From a checkpoint of a small encoder-decoder audio transcriber.
Training: muon at rate 0.019, 14600 steps, batches of 64.
Rows from block 2 of the audio encoder of a small encoder-decoder audio transcriber, named by matrix and row number. Rows with one number belong to one neuron. Each number is 128 + 24 x the weight over its row's rms, rounded and kept within 0 to 255. All counts start at 0.
After each neuron's rows are labels from the 100 clips, of 14976, where the neuron reaches its highest value: "peak on" is the class under the peak. Only what is clearly more common there than usual is listed. The data: single English command words and digits, spoken by a formant synthesiser in many voices.
# fc1: MLP up (encoder.blocks.2.mlp.fc1.weight, 1024x256), inputs 0-127
# fc2: MLP down (encoder.blocks.2.mlp.fc2.weight, 256x1024, transposed), outputs 0-127

fc1.121 [128 109 131 141 156 118 156 143 126 138 130 116 126 115 172 128 120 134 175 133 128 101 135 132 109 128  68 127 145 128 138 124 138 129 189 140 128  91 188 121 157 145 134 156 117 201 126 138  71 128 117 148 125 141 128  86 114 125 128 105 122 110 135 114 186 144 129  99 137 144 130 155 127 132 117 124 106 132  58 121 141 131 165  82 127 129 123 164 126 121 127 114 137 114  92 132 127 124 131 118  75 131 184 158 128 106 125  76 116 127 133 125 104 130 131 126  53 117 122 138 213 178 158 107 157 144 129 126]
fc2.121 [110 127 128 117 128 134 141 137 128 144 158 129 133 147 108 145  69 141 127 125 151 147 175  67 128 129 166 116 121 123 130 110 134  92 134 130 130 128 123 114 112 133 128 156 172 130 100 127  89 138 120 158 138 138 139 155 161 128 143 133 123 108 144 157 131 133 123 168 140  55 121 111 128 119 119 166 122 126 204  29 130 125  59 122 123 131 132  94 151 136 128 118  85 141  84 132 143 129  44 144 125 123 130 122 126 120 126 104 174 162 116 123 122 123 108 115 148 127 187 136 122 113 130 120 128 130 157 127]
peak on: /t/

fc1.345 [151 151 153 118 102 126  78 128 107 162 138 131 133 137 164 112 129 141 132 148 148 129 124 127 100 108 130 121 171 131 137 125 109 112 140 112 117 142 127 130 139 102 129 150 128 137 125 125 137 166 134 114 131 116  41 132 112 134 130 118 121 140 148 164 101 101 115  59 102  97 122 148 122  91 119 101 117 112 122 128 115 120 168 136 118 141 125 146 138 172 106 121 123 116 126 133 136 128 139 127 137 123 133 131 130  94 128 131 113 130 113 100 106 122 125 125 116 120  77 124  83 196 128 125 145 128 163  91]
fc2.345 [111 135 104 118 153 118 151 117 133 124 158 114 123 139 126 128 118 125  96  94 125 130 131 199 126 116 164 137 119 111 121 129 169 155 159 128 122 114 116 152 111 131 135  84 109  81 134 138 172 121 138 137 105 127 129  64 141 127 122 125 139 117 116 127 138 148 103 120 105 191 133 143 126 156 122 171 112 122 115 121 112 124 123  64 129 136 146 109 122 138 143 126 134 127 152 164 114 162 126  98 116 146 162 133 122 118 142 123 178 134 122 134 165 120 128 147 120 132 161  95 163 130 116 128 129 121 125  91]
peak on: /aɪ/

fc1.241 [120 126 131 134 127 118 121 175 129  72 128 188 182 116 125 129 101 173 126 196 136 103 132 129 110 150 122 125 123 170 129 102 128 114 137 145 126 147 128 125 131 123 182 114 142 131 106 130 129 162 131 110 106 163 194 132 101  94 118 124 123 129 130 110 108 130 149 137 132 109 132 132 120 129 121 133  34 141  91 138 125 137 200 129 139 123 187 104 116 133  82  91 124 111 141 108 132 130 151 127 126 213 133 123 116 108 126 134 144 104 160  87  74 118 109 100 123 156 115 148 135 133 122 126 126 115 121 118]
fc2.241 [119 141 127 126 151 142 139 126 121 175 141 151 129 142 124 158 175 129 112 125 111 125 136 135 107 218 126 122 146 121 138 118 120 118 119 131 120 127  96 139 126 137 129 115 164 113 154 110 117 121 138 147 179 137 145 142 127 125 173 135 115 137 121 125 130 195  95 114 131 152 122 147 178 123 128 135 126 123 138 109 122 128  78 118 116 133  92 140 172 123 128 133 130 139 115  87 157 129  76 184 150 113 114  36 108 111 108 122 123 142 109 130 159 130 150 130  16  81 126 140 120 129 122 107 129 107 165 140]
peak on: /aɪ/

fc1.545 [138 117 117 126 122 176 119 125 137 124 126 127 123 131 132 129 130 181 137 166 122 126 147 128 122 133 126 129 142  70 130 140 135 124 124 126 142 128 117 134  55 128 168 127 105 128 127 131 122  64 100 141 118 125 128 134 128 134 126 111 128 126 127 128 129 127 129 117 198 148 130 131 132 118  80 126 196 126 135 116 159 113 116 125 119 129 158 130 123 128 134 130 139 128 122  99 125 132 101 144 129 173 130 128 171 116 130 126 128 127 142 117  61 135  93  66 161 128 137 153 134 123 152 129 122 126 127 117]
fc2.545 [125 153 151 131 125  91 167 127  81 116 115 127 120 131 117 122 129 121 125 130 122 137 105 127 126 110 128 176 125 253 138 129 133 122 128 121 125 116 133 128 132 131 132 111 123 118 111 186 135 131  97 133 130 134 119 127 129 132 143 123 134 142 125 132 125 149 115 137  80  73 126 114 130 128 156 128  58 122 179 131  93 128 128 129 126 129  63 122 127 125 117 127 136 133 142 129 120 151 120 102 153 130 135 132 128 119 117 127 132 137 146 128 130 136 126 130 117 144 124 124  96 146 128 120 126 130 116 130]
peak on: /t/

fc1.127 [142 127 132 124 133 160 124 111 110  87 112 156 140 165 143 126  90 151 133  93 157 127 138 198 154 138 130 116  94 132 111 138 152 129 112 127 147 135 124 140 132 125 128 123 108 136 161 124 128 153  83 107 134  94 145 136 169  99 114 123 118 174 131  92 185  96 160 134 145 135 175 146 132 122 104 100 135  77 102 144 126 156 143 163 116 168 140 138 101 158 131 130 136 110  95 121 113 112  69 142 148 129 154 142 129 134 128  87 162 143 101 140 125 123 138 135 110 144 126 126 148 144 126 121 129 114  93 107]
fc2.127 [133 171 130  76  74 108 127  85  98 130 122 140 145 120 137 107 138 131 113  61 112 122 127 135 108 123 128 134 136 115 128 105 114 135 140 131 126 135 109 126 127  97 140 158 143 131 170 127 137 146 119 132 185 133 154 127 121 128 118 151 158 106 101 131 167  71 125 112 109 102 152 131 127 115 115 114 149 138 158 132 159 107 111 134 103 140 106 140 140 134 130 135 124 104 104 133 132 125 116 127 154 123 139 137 155 118 185 139 119 204 137 102 119 114 127 104 125 119 108 110 106 134 124 160 129 137 124 186]
peak on: /aɪ/; /aʊ/

fc1.268 [133 110 141 158 157 114 100  87 156 152 138 127 124 114 112  85  38 138 157 146 152 130 145 139 123 137 160  99 115 133 124 107 143 135 144  93 145 134 149 124 133  85 154 118 127  99 148 151 128 150 103 129 102 133 116 149 166 164 132 118 135 128 134 115 138 130 119  73 143 129 155 132  77 124 124 132 135 125 102 117 133 141 116 124 118 141 177 107 153 112 135 123 132 132 122  50 142 173 115 178 131  91 141 135 173 135 128 130 194  96 119 127  61 157 122 133 140 114 128 127 137 104 156 153 131 139 129 152]
fc2.268 [146 144 164 111  95 120 121 146 150 144  99 110 127 147 139 126 125  77  97 114 147 120 127 127 168 148 145 137  97 128 124 126 131 121 127 136 134 115 106 157 110 128 124 104 123 122 127 140  61 133 127 121 174 121 133  62 168 104 174  92 136 133 148 155 116 106 150 134 151 130 124 126 123 133 123 131  66 150 167 136 134 105 157 136 124  87 119 128 119 128 105 131 130 120 126 110 107 118 119 108 130 151  67 155 147 137 131 169 122 158 116  95 154  59 141 136 174 122 119 135  84 156 134 137 145 146 145 134]
peak on: /aɪ/; /aʊ/

fc1.171 [132 129 122 130 124 132 117 128 127 143 131 120 133 119  85 202 123 144 131 110 116 130 124 127 117 113 138 167 127  63 125 121  77 113 126 139 125 124 127 139 139 137 120  99 129 142 144 136 131 148 143 133 117 123 104 127 126  89  93 124 204 134 153 132  91 146 106 112 134 108 131 125 172 122  88 193  98 162 124  82 124  88 138 120 120  85 134 141 110  96 120 118 147 144 126 126 110 125 119 121  94 193 148 132 123 129 122 102 161 120 143 162 131 158 106 122 120 141 140 114 110 102 123 126 106 165 182 122]
fc2.171 [179 132 136 157 138 102 126 120 130 109 137 132 131 126 138 139 118 129 107 107 123 131 133 134 197 129 157 157 124 134 105 131 120 111 160 132 163 127 102 131 119 183 131 113 157 122 118 121 156 128 121 117 156 133 142 129 144 140 135 132 130 106 129 143 110 108 143 142 117 137 163 130 173 154 132 128 103 112 131 131  87 180  98 125 104 117 125 228 151 100 111 117 116  79 126  81 121 126  95 126 121 137 115 112 125  76 176 163 126 141 118 120  83 132 156 136 160 151 147 134 158 140 105 150 135 116 153  97]
peak on: /aɪ/

fc1.636 [112 124 137 129 117 106 129 100 100 132 114 149 163  92 142 148 176 144 142 170 123 128 144  79 161 128 127 176 111  92 125 131 131 138 109 112  95 134 150 127 130  66 121 119 104 152 146  85 124 156 139 112 131 123 128 128 125 130 143 115 148 105 128 118 136 111 121 128 109 125 184 139 155 117  81 107  74 151 131 134 163  98 128 138 147 135 155 120  78 148 110 131  91 146 102 117 112 175 141 116 127 133 150 103 213  90 118 139 122  90 126  83 106 149 125 128 151 144 125 134 111 144  98 125 153 139 140 124]
fc2.636 [172 119 156 124 125  99 133 119 235 144  64 110  95 134 108 119 122 113 122 106 187 123 140 164 173 133 148 111 115  78 142 112 116 130 126 124 127 138 146 164 118 107 139 136  92 132 154 139 129 122 146 123  83  92 139 124 130 164 115 127 177 135 145 123 148 114 137 152 157 123 112 142 149 119 104 159 128 124 122 115 135 107 110 133 137 128 120 139  97 160  84 130 163 105 149  96 162 122 148  94 143 121 119 100 118 124 116  30 134 146  97 154 129 129 131 114 125 132 132 149 134 141  96 136 130 122 138 106]
peak on: /t/

fc1.569 [132 147 125 104 127 138 119 165 112 123 134 123 180 129 132 109 126  81 109 126 129 142 122 131 107 177 131 110 157 111 168  88 146 126 121 137 148 115 125 120 102 124 122 133 130 137  98  85 147 187 143 110 183 111  92 101 113 125 129 123 134 138 160 151 136 134 150 139 134  86 115 143 141  93 177 128 128 150 125  88 126 139 128 152 127 122  95 142 142 135 102 121  73 119 146 129 111 125 109 126 125 135 174 127 121 109 118 145 193 148  93 140 111 130 122 115 154 107 129 122 116 144  53 126 190 158 103 114]
fc2.569 [131 158 150 129 134 187 131 117 169 149  67 137  91 126 105 151 151 145 119 116 132 132 143 121 122 100 158 191 105 133 102 156 112 144 128 126 136 131 124  99 161 140 127 127 129 166 146 100 126 158 136 106  93 128 125 173 126 121 146 149 213 136 129 146 147 187 110 121 114 167 142 138 132 140  87 121 118 100 115 122 136 125 132  51 130 130 118 145  72 103 124 133 110 161 124 177 129 132 121 128 136 129 127 126 139 124 137 128 129 132 151  98 140 165 121 158  96 124 160 123 127 163 186  83 132 124 126 139]
peak on: /aɪ/

fc1.580 [146 127  78 125 164 129 122 107 126 129 207 150  98  78 132 140 128 128 165 114 119 134 117 119 112 178 114  98 122 135 113 110 136 124 148  90 129 189 125 133 127 121 142 111 122 102 122  99 110 127 162 161 124 151 120 127 122 130 121 122 111 143 138 115 147 124 104 120 110 125 111 121 144 146 182 124 143 152 112 122 115 110 119 125 128 149 105 161 138 122 107 152 138 153 116 128 122 107 120  73  82 112 165 144 102 102  89 144 123 157 143 134 116 138 145 174 156 148 139 133 183 126 118 107 127 149 112 105]
fc2.580 [112 153 121 130 119 165 154 128 161 119 125 117 129 139 120 120 110 136  58 140 122 135 144 116 141 137 123 133 136 128 109 130 161 131  85 115 109 146 119 135 125  85  84 131 130 126 110 144 136 130 128 174 130 110  98 127 115 134 122 164 164 129 139 137 134  94 103 137 117 117 131  94 130 128 122 131  93 128 122 122 118 120 104 138 137 117 128 153  98 138 138 150 113 124 160 130 136 103 131 113 144 130 126  74 136 133 146 135 151 207 124  94 134 184 122  77 122 135  81 141 167  77  62 100 108  78 165 174]
peak on: /t/

fc1.59 [139 133 104 161 116 178 121  59 142 123 108 124 134 130 129 116 145 133 133 123 128 145 145 165 130 100 146 145 145  83  96 129 129 120 129 129  83 103 102 114 100 139 132 130 108 108 132 136 100 183 131 126 106 137 141 157 160 106 113 114 137 152 111 137 110 113 141 136 125 146 154 139 131 134 119 197 137 137 137 128 136 138 144 107  92 137 147 124 161 142  89 124  91 132 125 147 113 109 123 139 146 144 133  87 148 105 192 114 146 117 125 147 145 117 117 144 181  69 169 135 130 141 132 137  99 136 154 117]
fc2.59 [136 124 138 129 141 119 165 171  74 127 131 151 175  94 125 150 127 141 133 108 101  86 123 130 163 128 152 101 127 127 107 133 124  98 136 127 151 164 137  79  89 115 148 120 117 121 121 104 123 144 125 129 136 113 220 134 121 112 155 130 115 144 145 127 118 141 148 144  93 117 105 128 126 132  86 100 125 120 109 117 181 110 123 133 140 128 111 123 135  67 137  89 151 140 127 128 137 107 128 101 106 119 125 121 155 132 154 131 146 126 115 140 142 137 125 135 128 144 143  90 107 125 130  64 122 141 149 121]
peak on: /aɪ/; /aʊ/

fc1.551 [113 120  89 158 104 143 180 163 132 120 112 107 133 140 141 118 126 138 158 130 125 142 137 124 123 172 110 114 124 162 154  89 130 125  98 145  98 160 175 142 140  57 106 100 125 123 136 135 163 119 126 125 141 158 145  94 166 149 168 118 112 138 102 147 150 151 179 142 148  98  98 174 113 166 125 151 110 131  98 124 135  54 102 148  98 107 140 103 120 105 163 117 119 155 129  82 108 141 136 184 129 111 130 133 124 149  99 135  86 155 158  61 162 144 109 121 171 132 113 130 122 209 123 130 117 126 113 130]
fc2.551 [114 127 134 119 123 147  76  93 158 129 137 138 120 100 119 118 117 149 131 188 149 126 140 159 106 110 165 164 102 128 134 194 155 130 141 114 178  67 119 106 116  53 109 128 125 134 139 123 168 129 116 111 140 140 156 170 188 120 145 132 124 126 121 149  95 138 124 123 102 150 157  89 122 107 125 128 128 105 131 112 163 164 167 105 133 116 102 137 155  84 115 110 119 134 132 104 125 148 121 146 130 134 144 119 124 152 129 126 172 120 124 126  80 128 109 128  98 113 149 122 135  89 121 137 133 122 131 137]
peak on: silence